From a checkpoint of a small masked image model: 6000 steps.
Rows from block 5 of the encoder of a small masked image model, named by matrix and row number. Rows with one number belong to one neuron. Each number is 500 + 25 x the weight over its row's rms, rounded and kept within 0 to 999. All counts start at 0. Numbers have three digits each.
After each neuron's rows are labels from the 100 images, of 14976, where the neuron reaches its highest value: "strongest on" is what is common among them. Only what is clearly more common there than usual is listed. The data: dead-leaves pictures: piles of overlapping shapes.
# fc1: MLP up (encoder.blocks.5.mlp.fc1.weight, 640x320), inputs 256-319
# fc2: MLP down (encoder.blocks.5.mlp.fc2.weight, 320x640, transposed), outputs 256-319

fc1.175:526537497498492482505513499543515494463497461538488508514501482480524512503475554496492505442499479512497519513471481476530476454454493490525537527465507526481498496485530515494526546505502517
fc2.175:492484551505530524508472527460498499523513490474506496495497507523425472510510464551489501546517523444495437516503512494491545512521492477516465455509442489494485486519479480494510475494514461
strongest on: earthy

fc1.622:474464543514533505512495468516507536532475500489501494514535472501509519477541496493497495533491494509514490546537499505502487522495475503491504512525495501477505514528474493544503484493475485
fc2.622:501493482480477494499523466483487491490498497522491517507482497474502483506494509502518504496493499503514514470491517513514504500509500496477487488500506494509507491472524494475495494490491515
strongest on: large pieces; pastel

fc1.222:512471476503510488524535497532544487534524455501519474485484530503490530532448512513493477494486493522507487503476524475502510476445484511496517509504456514483524541506486520496439482503547498
fc2.222:528539547499493502506487546493478514493519508484487510505496477534486498468557491539514493561498542502497494513442496479505505497519482528535484472510527453472483447498486472516519540499507536
strongest on: textured; earthy

fc1.224:494496531455495501513492435492492494508468480500503512469508544519526487485510517523513502532498529495473484547473499538507471553513478463495510491486539460445498463461518490504525542485497475
fc2.224:522517528502457526503536562475514534502513519509508506494524488517504494477510515473482498536564497511547499499506533479526568443528484519488494501509504485477519536523476460505464473497508515
strongest on: shaded

fc1.568:501507449511505529505497517552512508522503488520519490551506527494488514500503518484526488543483540555471497450506493496480508485458529479479484496489473550493494524544493515538508487478454496
fc2.568:497500520472473521515488495533471463476466493502511475491516445521532500548476499517515480503499495478510508519478432488520500517517479538511537517493540464506491452460457518490528522501519493
strongest on: vivid

fc1.594:523489475478516506493500519498504470508516508492491526507434529486492509536492518552496469493522537490497506466436511516494499471468507498489536464468489520526520520521484500495519526526540538
fc2.594:476509526526488510520472567506510510469494473484512491480548475526500504463496494535479497522504528530496486550517510471505511531529514525544494491517505471486515505512519492498489522470509481
strongest on: vivid

fc1.256:528503445468529489507491464518535508488474436494484507515488504439529479500480504483489512452500538499512513515502490520543480465476468454490511528477475511533529463531494505472500501507469540
fc2.256:484498544501529501490462607507490513464490510481499500495525521555493518509519493548489491510520528476497448480500500470465531503507512522516515466508505473505503485503491474509518509461527488
strongest on: warm

fc1.66:560507511488526512496538450472514490494514469497519507483485469479495540479503465532491490531522461510520459525509498513451482508528569495557546523531474498536498508471491519473535514489510531
fc2.66:458466548509503477441487563484498528490514527505497512498501520496476465537434550511482558507493528505500554497476521506530496468465477511485462491457524482478530485473553492487475527524463504
strongest on: dark

fc1.64:473473541490529509509501432490501526521476523486507489502535505468536495498543523506485498511483495502522488605557512512527457533513486481482496508521495494510527518526497482528493487482477500
fc2.64:490480480497469491490510531509493510487487499514484521504493503513512503491492504503505503506515505499519507446500524512516516477500496494480483488501519489496511493487515509490491499491491519
strongest on: textured

fc1.354:504508533503445481486503447506474518524449519495511461494532528455502461496527500519489523495494503510513502570539492489513539526544486554484475464508500515460499479502506479517469523486497454
fc2.354:488464473528523486516515540482490519491519525524481508456490493554523502470530475449497474504534486517541504454510539503508467493468512456492500493518502508512513535487514510507484462495492522
strongest on: shaded; textured

fc1.597:508508467511440513455520525515497454514508492481493494523466488493470479505494450526500524490499507470488509455467505494461531486466507495515496462478518513478477470510506521478499492495527475
fc2.597:506482522506537513530468515503500487505496495490515500473496500507485506489503508508498479495512513526492502545500508484491480498509510501525517497482494508515511526497496508505503521501505497
strongest on: small pieces; vivid

fc1.127:509502497465468498485529480530497480498501474518492470441518537474506477490481515492535505490494562474541438569477506504500460537530510466500507510447507462425508498467497523508507527505460475
fc2.127:507486524502493505545487533478507493518470480491522508496506496520512495493537501511487501534528482509489519463475538456532523443467478499490526473531519536486490523577473485465498527524520492
strongest on: frame

fc1.362:505489514501513497462481485504508498517478499448496497477558509513507457508523496469474515544479490505475536526466538473484497528489474528523515514446481506531510479484511492448487499498542479
fc2.362:512525496493491480480513456459488470476546489505484499558469527462495511505563505483471501463520528510500503472544505509506507494504507493475460527564540489469505505514499473499487470521484528
strongest on: cool

fc1.402:470500539515519508504509476514508544525493516494513497523538485502494515484535485499483507553498485509504476525541485502493480516507489523451499474514532503457500522513476514533517490496480469
fc2.402:493492462488462483511512450513485496487497497531496510498488481484523492511499519488518480500490489499510519482482533522532497501506485488498482496507481508519505506472523490485492491495493525
strongest on: large pieces; pastel

fc1.479:480477483482456493496490501497490460506484521496504506505493548477471479482516522563484526494480530486512504533497478473473500504503508532534531483510496484514475450476534496470495547517525501
fc2.479:485503515518530495487497637494492511485530494491502499471521469548525518483497482497500494503506489537511498488504561502513497512493507507489502484481519492513539541506502520536473482473508514
strongest on: small pieces; warm; frame

fc1.348:467506507519493519482506499499496500524501496489516519499495471481469504487517477528484509541511513491493471490498497482449548491497513541490494464537525492488457497510476523496492495511504467
fc2.348:518466454496491472518504448530484484504501491500504516496476490532534511505496508472538509468466454528512532498483525532516443520498512491514522512448506519513521538485514510474484532529491531
strongest on: frame

fc1.61:483506530483509467504474562477507512468532470515500480452499457504488477470508501535516506517471490480479500533440517493486455493513502508522507512484554457522481516421532502446482529513517483
fc2.61:515506494497500464493539511477514507534490501458517494515495530422508540523528534485466535487507462514474495506531547477504483462468527507466488517516523490501517459537440542517498506483507532
strongest on: cool

fc1.252:510526511529495496492498527500506523472499489481519529485494490510471534509457476493498513521488468494526492548504519453473484466507484501516511537527518515497503542514516496511484493493517516
fc2.252:502496524526529512512506467481505525512527521521472495502481515471506478501531476499519501488443531461468497489540476505497516458503525491506486462509435530502527488485508490492545504480496497
strongest on: pastel

fc1.406:495485508507567499497485464493521530491483503488513483536549511440545513485544507507463505506499507531538516537561491531522484539503463476474509513505497512503564523513477483521485494472479495
fc2.406:492480478500478497476528481516505506489486515526489523515463503509498490508481488482515492484501521482496502466501510518509507477517514496478485491527519489520489478483536502500511492490496502
strongest on: grey

fc1.67:506522507493543512511484499557492514526478491476493455509512505500550514484528493468462532515460493532492501511509484545523482450512524434513492546486507523510503507534460503541529522462499479
fc2.67:470436500504484538496501527510524504483482478502487530493484486507461460504467489527552488517546550475507487500491500500493530508532536515503511464470506486483510503485491519473502501539480497
strongest on: grey

fc1.102:471487506504473489481482493535522460479492474506498502503517514516512470483447503486482521494474483490537538571514475525522460538533507465492480508478521496514496501462506519463492518441479476
fc2.102:490499514479520510504511533482519533501490496487528479496504493480552492501539487483509513539509491515499483458496541510483537468486538528509547487508560487518531504542439510495502519537508512
strongest on: grey

fc1.573:535513478510533492507528532534495514514496479505490483494520513488531510514512522501530513503469452522462494471489470494524473448482536460528500541515516480466545511514499495525539514497496514
fc2.573:494498529532509512485463491493486504507532507488499480484480463501432509505458505538486503507545542457506452560506509484514533499506447508477472473498411505491449488494507487485500478480522456
strongest on: earthy

fc1.547:500490518497556497499508482487517524487462535499506481522545504484511514466529494452467518500479471508538491566544501523526480539456465489480505526512491496514517500496481506480475465457481499
fc2.547:493494487483482503480521445486497502481504490506506524520475511480505482530498507489511501480508513485500507453494485514489508484523514489478484494521523486502489475498522499496507506507475505
strongest on: pastel

fc1.587:538512490489518502456497519449557553442474487514499495523462461479499517465497459519474499491470482514518529524530520496484540518487496480490480492544494504554523506504504506459479480538496511
fc2.587:465499481477512500496522463499497461524513497475497516511506541471502482500493529500536495510479448484508470452502457530496464476493536538502506517493497486508505454472531529513501518469490514
strongest on: pastel

fc1.602:498502512457510471507534503533492483497491488479521469505518492505534505485472505490499503499511471500522476533527503515511490505464481454489519576504477505505536522548484507508519489456490507
fc2.602:490484501514530514485498479477513528521488515506488503534472523469474458512505451517482511539490568485483543468514472485494528447531530504483490457483493484507487482504502489515516521532484491
strongest on: grey; earthy

fc1.211:464464515456499477510465478472499514482490503478512480503537541498527481509533526507542516504488536503502507583496491500563494514536470498482509512505509480489506474499500468523488563510494491
fc2.211:490523528531484481485540615517512523525465533526518493486492477545505520454500474477458488536544502516519507444522538503498503464484526494482470483521514467516517489495512536506490442482498520
strongest on: shaded

fc1.203:505510481463520493492538478566512473502513438489506498516524504481519535499429520512534500466499533495543496508500559497504489490478516458502497559479508491476537505504496548523523501458480514
fc2.203:511505540535503527514445538515488486496499518502482486478507478493506470503510495545484501550516554505479494513491477447505540470515480484534532450493464500485450489536470455464503517493518503
strongest on: shaded; earthy

fc1.107:528530468496465501532493499519507480451508507516497491501476504501504487521467490502478527450474509468467514492465464526506470518494546500537526527483501479507466474475506482504516526503513511
fc2.107:505514543525520508519482565474496512523512493498515496474506498512473508496502504530492493525520516513507482546523506462484523473476472502521493470513491510490519502526491495517511506515501469
strongest on: small pieces; vivid; frame

fc1.300:500491466504531469511471482480527532478504515457479523534520499518476524497513509533499486493511516527508499518501512532524501509506451525457512461503487513483490476509492492487522501520540477
fc2.300:481505544494459496492538572513500504487518476500532494448496491515526512473531503490501464536464466521517496477466523503506521523529532500525483471508517486496527492471533532527447492441488549
strongest on: shaded; grey

fc1.25:523520466522499473514476522526527485448476473515517501514477474509466507475471476487458498500515473514551493544492520503502448454479484492499518518518496525494521453486502475496509524494557499
fc2.25:447516545533517509462514529470489533529495470488488519481489518490507483512543476515494507489481504492470488498492506505488541509534549518488487444501514502514489517507500548440470487466501493
strongest on: grey; pastel

fc1.507:508521474497510480522453496517521503454474478515510519515502496469532516482458496504448487517450486503520573531517515537531483526511497506469488444517475486509474442438471527444499550502500508
fc2.507:495542542513495508501523549479528514541498490492533509495462487517486476502514536540543501517519465523500450555476468525474530488482506526518494508544560471512539470502479508529486483484495500
strongest on: earthy

fc1.235:489500487495514465534458520452519558500503504519506485505459470499512532484549487534552528523485434470520517488496483536544514435502500508464497510564475472523513488478452511516472493506506536
fc2.235:500498484514526489484552531507536534502510498497502500472491493516470492487463506489492483487469484505445495525514454523503479531497549489497497508499509486498502493469534505518508521477512471
strongest on: large pieces; warm

fc1.86:470503540527550496505506506512489545510478498483519501531542456495519522493527480484501497544505490500526479516518493502506480509507485503475490507518507500461497523512469506508515471468480489
fc2.86:499475462471468485494510424491505489487504499510500509524475498484493475507506507489507499495474486498488529479502514539517496510508498481486481505500497509519505488484526503479497513508495518
strongest on: large pieces; shaded; pastel

fc1.355:493493532491540502500506428529495521517460502485502508513527489496509500495510523480489508524507487511523472611538503496508473514510486486486491514502496490473506491516487492541506505459456479
fc2.355:496505482499477497505525511507482497481512495510485523504495496514506500503494493496496495487507498501513520469498512507499514487505503500496486490509514496496506498492507494484495493492499508
strongest on: dark

fc1.405:508498466531468507491525508492490454466494483513492507540513528479508452533494483526438471489487479516510524548497519471534498512502530565523500508475489472515484517481554506478529521485516528
fc2.405:486478531519499497524471588513494513501495485491505476481519495538496512507496482494479505489529517494503503504501506488515474480472464481534514469503500494493511486514462517528485521500486493
strongest on: small pieces; warm; vivid

fc1.306:482489530506550492515489460521498539509468503495502499514548470508525516482533514478515502513483487511528463590536497502520463518506479481491504524500501496479505509516474497541500488476461490
fc2.306:497493489493471495498524496497489498493499494516491521501477498486497490512497504504499504504501494497507520458502521506499511491509503495481483489507511498502505493492515488484497503491498522
strongest on: large pieces; pastel

fc1.272:503486474423515500537531462470500500521491504487513476507467509527475507485511505515512481475508540502521502462457512552527503466468434509499541467526468495470527438483524524505436506539532502
fc2.272:539561520506501488503512555539509480483477489506501544470556500502494504461471514555477488526508461499535488507470500474478539594525527520506469513506506467485466512462511506534488474446488480
strongest on: warm

fc1.459:467512477510491482516490509520506525439486494469504519498516493522495509474473491483473502484455497512540514560525490526500494490475451507488515481509496522493485492510504500498503498513525487
fc2.459:519507535499516501500503494479540517538485513507511522488486526490546484525538469469520500545466462470476514453487505504485522485538601492511454481517509521512536492478485530525527498505462540
strongest on: grey

fc1.387:490505488475526521516521513477512510511501514508520520528479492522502520507511487467460516521463454508504505487516439503522545482462484517487485466542473473528512495492505491509438470520521512
fc2.387:540534498504515485458528408527479491459533504521499485501479474446497507531505519508523478495481489491529502483516484530513485548525511552495484525529505489516494496510519453510520499499471503
strongest on: large pieces; pastel

fc1.463:501508486500532478500534535513530493467473462506491492515483521518517494479478491465492507457497472493523519534492507524534489512479497482513512533501478476510526470482497517474475496486494521
fc2.463:525541526488489520479479499463508507511491527458525488502538512448462452558482507506491519523518519459478459490514473495446519478479550509479489471509526484511475493551509479486535527513478481
strongest on: earthy

fc1.160:502524489451519519534519486536505532558478472498484502517523497485537500476509520517523503507518478488489520459469479509494486445472489480477489496518503520468500486524466512555522516520467483
fc2.160:509490527534500500520453525470514504465493480486486525501500465507439501496448505550483503496522564496513462564522534478480523547509497485522527510458498469495490466471517459488504513470522476
strongest on: warm

fc1.603:485486526517528499498491468528489541519472523486510483494553473512507511477544484470497514518498482505518475585546497503512472528509468519464491518521518492469494499517476505527497489464481473
fc2.603:510509497480487500501527448475495496493504500520506513511485499464496484512505510498499495508484500508512528466496517510513510483508514493488486486500499518485503496490525491492499497522486513
strongest on: large pieces; shaded; pastel

fc1.612:489534454526489467519523533533522512399490471506495539523502494510494525467485490477481498510472462501507538528524491483506518496502528535522513511501507509517457484491509491468510487497518510
fc2.612:509484545499530501489490501454486481570509524495540491483496477480508469564522517479532483530448462492459511458442477564474485504457493497491487486504499515509540475466496534490509484503490543
strongest on: dark

fc1.400:507507473486461509485478501519494457491482520502477513486465531516467471537463503513509512454504514470493511469441481509489477477493508491512511489489500500517486471485533493482515545518529508
fc2.400:494503529522534500513489572494519513489513482469506505488525507520502517462516492519492495509511512524509469544519517472494516522501514526520505480491504498496516524515483514513485500488501490
strongest on: warm; vivid; frame

fc1.254:487492517500462493501477454507500523493471518470499473514533531482525467523528521493538518490491506499513489587549506498518488564537489507499483507509505493481521513503504479524481531477475473
fc2.254:497487499504497503486536541485495514514514534537504498466495498544517518470505491466482489508521505515529521439510510516501502447497505498481489487524517501505502493488528511497482466508503535
strongest on: earthy

fc1.187:509479463488512501504520492565511472513475446510497506496464518462500508524426520497521490457501491516511536477470506492484459428466534481496522499488499534522527481498478531467520509519496509
fc2.187:535527546520516506502487580482515516488503491461498492504511483549489492499527506564507510524511533493501451560477483475483548529493484516532510479501514456471476466505499485496500550473504453
strongest on: textured; warm

fc1.389:509508458495475497491521537477486453492540501510511491507455523496457493511474497539502486513508513481481518408471495495486522486487499519520511474492510500500469474471523496465510495544544516
fc2.389:503512524511512504510475527516509499504491503488515487490514497502500502495503498500494501495493502503484500541482492482491491502491506506516504509482491513508502521515478509511501509494507487
strongest on: vivid

fc1.569:489523513493501496455549464529503511483482437502498489540504486513527532495474499515505498490469455502516484512497479481479500443461504492469461488517536527494494482531551519508500465482475490
fc2.569:520467479477503516527447449499491480481498523476474538494535486497521505548506485500517486500486539462498476512533506465465467550524520505530500470461487521491492499509453499488510537493496481
strongest on: textured

fc1.564:510515507516547480507523470506512529469457508486521474510526501506535521496533501454464522513491460508530480557526484513520472517494513489484503550508516476501518504518508504498492469462463486
fc2.564:494493486485474508474505463493486499511496520526497516512496504465498486535507502485502500494496506470475513483500491522501514478510495502475480473512491526501484509489517483496523494515487511
strongest on: shaded; large pieces; earthy

fc1.510:500494448506526515484498502483548503479534447492493536500551503477521504458468534517466490521491489499532560515540539502521500522508508509535503476459457510499498498486501518472482507533480524
fc2.510:499517555508510497492516524521473455483493473502506484528433498484491487534508473551497523472499495503479443513466509499488508462474488525486495514541521475516528476487486520515494495427532482
strongest on: earthy

fc1.65:534495512455568494482538446456530484496449507451491490492517546503538530493539518511527511486511479518489472530525466531516503494491482496483496505515486446459517512501504528489477482508471477
fc2.65:501524482499481509464550500504478537515499524526495512503496477496518504479484513508454517495499485472517500486485522492499512525531507500493470519521521517533476490486503471509496477460542490
strongest on: vivid

fc1.16:519506550522514503477447482463515495441516497517525533483480485520496489489479485482476482548516481486523553546507536465501478562527490513526488501487508470562462495453526502440503485464506517
fc2.16:503535507456472499485548527477497487513536492523501491527491547445494507529530530490497531493476475523466504529501442561500498418476495508480497553512550513469531481514480495501483500525503517
strongest on: cool

fc1.320:477502539488516505479480444505513514487468535473533485514538515518489490499547484490497523545496517491527488566521484492509496535538481480481497496503510477471481506511520484517510482479458446
fc2.320:495481460481459508497532483501491490486499521535486526516490520486550496507498498461504495474509497512507544441512532538511492486500516509466499516486537512528522538496500500482488510506489537
strongest on: shaded; large pieces; pastel; palette: earthy

fc1.299:502473504518490507487460478474479469518501506494489465505487497482467510522465533558467507483516553507484503458476500500458526503488510530492505449498491519535504517525481523487501466519534473
fc2.299:490489494499484511508504553499516504473501484465516519480497506538529509475514476499512508498521505517521482548511519465487479502518508520531513498496534485501518486487506498519495561494491507
strongest on: vivid; frame

fc1.485:520494464541486539481524519503449461530547493513509490520476500452494530540466494503491500506514495507511507448463546452444538467458496526525505486496494494502506550535502471468479463499510479
fc2.485:503493504506537474509466411521522493488468501480489497506491489529484484497523488487502489482481512479473530537519427484514474522519504492543533497458489538502475475480492494524522538530498511
strongest on: pastel

fc1.55:475529453475514505506522446530488512470510474533517515508521515470464508437488487535490469555475506493497529533541496508504478532496514509493477519524539491496452517458518501504500494493487474
fc2.55:521499553491482506521509533462484476519474530518515499495516484450568484561494564500521494513501465513518511500418519513514566478476489496489519481497470491509529496471506534469476504491491520
strongest on: earthy

fc1.196:500469491485438477486468468477489487499479502483522532499471534457513460510488533561535510505513522486506503531504485510506521527532474518529511457520506490494523487480530485515512555510500514
fc2.196:477487496518524501498500622527493501501497526504495492451533491561523536467531484488471490498505511521521513472520551492501485478489525514500491491494491509516514540510512514523489468477523525
strongest on: warm; vivid

fc1.42:488481529486507512504491468507501522538503530505498492482509472496496511496531496544489501545510517503496504501540503499480500500510480507478498481515506501489497502533470494544509487520485458
fc2.42:496511461489478484500528496514481486504495496513481518509490491479519500488496518497520497486489490522537521488473523499505503512500497506501500504496486526504508521459525486483490478479503522
strongest on: pastel

fc1.368:488484538507548499514479471531498537517471505495499497504542487500514524484532493474492504515486477513519469594542512495500458517506485499487491522503508496490514510519466502534493494460472478
fc2.368:497507489501478496504535490482489492495504493517499513510487486486500487513499509498508496500499495498506519467498507506512512485504496492488491483510500501493505480494517487486500503499490513
strongest on: large pieces; pastel

fc1.238:478482470471446520494496463491499477508483528478505512508489558461500452520539524539526500502488535500499519525515492508507492508532497516520522488505496497504506485499515481513512572523490494
fc2.238:478478503529526488486496638523499516491502506526486493466535473553527529457481494507468488501524511531543500471516547493525502499487491521490486497497506492515525537492527508519480474478525511
strongest on: vivid; warm

fc1.529:507520484478570472511527485506538518454482494491492513515523476501538537456532508469522515498528475497509491501488477517537481484488487438519533523493462502504513482505463523495534483511505512
fc2.529:503499511483480502476484528491500516529510466491491515515463527462442458541468521570460504491479530462478482507492491537474541523518503510479475524480488493488501495491536481500499516498495478
strongest on: earthy

fc1.297:500493534512497535512536508482479519546488523506483483495523540460518511493518522516544502495507516503478448460485497482486534484468512492516497483510497512467535529504497465532490487559502502
fc2.297:513460484508462466527479458540471489524512480492506487495483479554469506472533519506489468538507512493487490496489516467551477549515481484495503498477440494502435507506510530493489504487490537
strongest on: pastel

fc1.14:527504477535492516480514586461503459508558489507545481515474473521476517493481456511481482492482510524490518410489504483488539496473499523491509492506507520515496530488509508465471484520544496
fc2.14:508500495503516502516474488541490494490481496498489479511487504488486493510492497482534495495503493492474500542495471480514473514502491502526502504482486504519492497508467506522516516490496501
strongest on: vivid

fc1.593:549515467484499500499508500538522465463519470494501499482474515497519494506442515485494509460475509507506527491459514511522482493459521450539513532474480505541537481506529504484512507470489537
fc2.593:492504541495535518500479547487493499517479482469507495510519508509465491497514496524484498517553532493483473537518482465460527474505499522515514485511515468485466478515461500512520519524509464
strongest on: warm; vivid

fc1.216:499494483481449511482465467503511454492471495486497525494476523486491456536479508501520519476477500506498512559475488486523493507510499496487490482507514507499495466487525503513509562487468516
fc2.216:495507552537537497520492615496504532504493508504515482460542503553520532464527479496476488525531528523509480507526522492491516478489527519521508475497508479489503527522498494510496488461528499
strongest on: shaded; warm; frame

fc1.539:510525449479451512502470514499508450476511499497506525479441508518471489525483486519533473483483517481503500491482497484494504499510495491530524467468499486497485481482535490497530551496503516
fc2.539:499484518515548508488503597515494497496494519492493487495525509511535499473521495507488494505500505522490511505508501501493502506504508518504499508501497504510518526506496522528485497487517495
strongest on: warm; vivid

fc1.228:449479469542473479518468512504508510543534500518511500519482510444494498514431481536455481520501535505488535451517500467454538491416505554488467444518477537526545519493493502524493472507571543
fc2.228:504503520499516481501493476514490503460484476466467494491501467523493497506546486519536490507483477516511489548495480472516483525527507496530514489510489486495500448493495487541498510518481506
strongest on: warm

fc1.99:503494434472538512497528494498498466481506467503510501510470507482517511483497537492506477465498514486494504464459465516524456460475534435533544529496489528523509507507510472472505475519500528
fc2.99:502519542500516511501458588537503502486504476467487512510523494509471517510485500551485513495493524479493451531502510462476545531511469542514502480446484499505500503513481509500516533456517472
strongest on: vivid

fc1.413:504495520480458515501525438461447498538472511488503503477530511502481473498533507535521474533510533498484507545529509487515521523514510520515508493473517500454463508495542471547491540507478460
fc2.413:488488512514485512520487587491494505512506550511498497453498532522536525476523489462471528491536506508522486485494552494485493485499488471468492511489469519512546538499508502501472457484510523
strongest on: dark; vivid

fc1.424:503474469492531488487503486478526501478548505480497527498537513475553490527550516525442506521488514529541525496535517532530520517520478487502497489494456482502523490521479479524528502503489521
fc2.424:469509526515465508495481584565495520483476463533480464501482488521481515488463474501511482494515516489488481497481473482509487465502495538498508479520536476508532504484497496523496477459533507
strongest on: vivid; earthy

fc1.364:478495533529538498508500493543497556519463503471515495498524474507510513480536485468515506523491483498502474548523473485497459484510478490478504512499525488452503517534472506545506483490468470
fc2.364:505502477487495502504505450491490483493513487528483515518485485469491490521497516494511484497481490498497516481499525522513506505521505489489474494505479532508500507478514478481508500489497518
strongest on: large pieces; pastel; circle

fc1.305:490473463497506513506542511509472495546511473497482461522544519468510507488497528495519502473455554528487486477503473533523519460493499477527519536467465569451515518535441519523464503491471484
fc2.305:527463502509523499529476515557521492490473493483499506481463446570498496499467466544530465520485523482505497457476503421494501533489495490521511492510507462502474476496494536511515501510509470
strongest on: vivid

fc1.240:480474502505458502487499440505464515542485508489520499491502517439519465494518503556503513522504537502510500548550495501492524539521471508498511479512508501472514494513499489518497538491469475
fc2.240:488445500496509495503494596514508500484488515527489514465517490551524530468505499482485487491527500530536517467492541500527478465481520503492497494488516497515526528487530501509486487486518520
strongest on: textured; earthy

fc1.40:501523501513463498456487469497473479503515502448506445501495514510480517525491485497475501488476551518459494477524538504441498530504499489509487547488512511487512520540526517513491481484484457
fc2.40:498483490478541524539499459499520505510516507480458499487550469508545474498489509502555492480531499507540499480518422442502495462513508478507487477496474508487542500523481505476492480529491538
strongest on: shaded; earthy

fc1.560:492485489503507488504522484502519505537498538493491496517527547469499482484549480476489503497491510529491498479516456512537523548477489501512512527496448510484512482529521461494489461490504509
fc2.560:517497489463537478466509447481459471493509503517510491514469499483498491517502522487483489483502514498498533466485497536504512510493482486450474542537490475535475526439534508510493471538484498
strongest on: warm

fc1.3:528511488504493509492490535520523472477508471510494502466451502519511490512433509472481527453475468485506526494480525496496476503466525492522501517508486467531507456453495502469515505474520527
fc2.3:514540534510523509476492489430523524521501482469526488522528518479456485519511511524499509524528509503494464537512454490465534475496480536504481474526538494474491477534489494496497520557491475
strongest on: warm

fc1.208:514528509465534508489483539546528485485461452481485477499513508536523501491461477490496507486490478512502484546487514514529452471491476476491522529485526480472512466475498513465530521505513463
fc2.208:496490527544486485501526525470534521518535486502512499516486525472464477494530508529492495539534522488511496509510534493494551464512535487490455433505525468495499517557459490514480519494486505
strongest on: earthy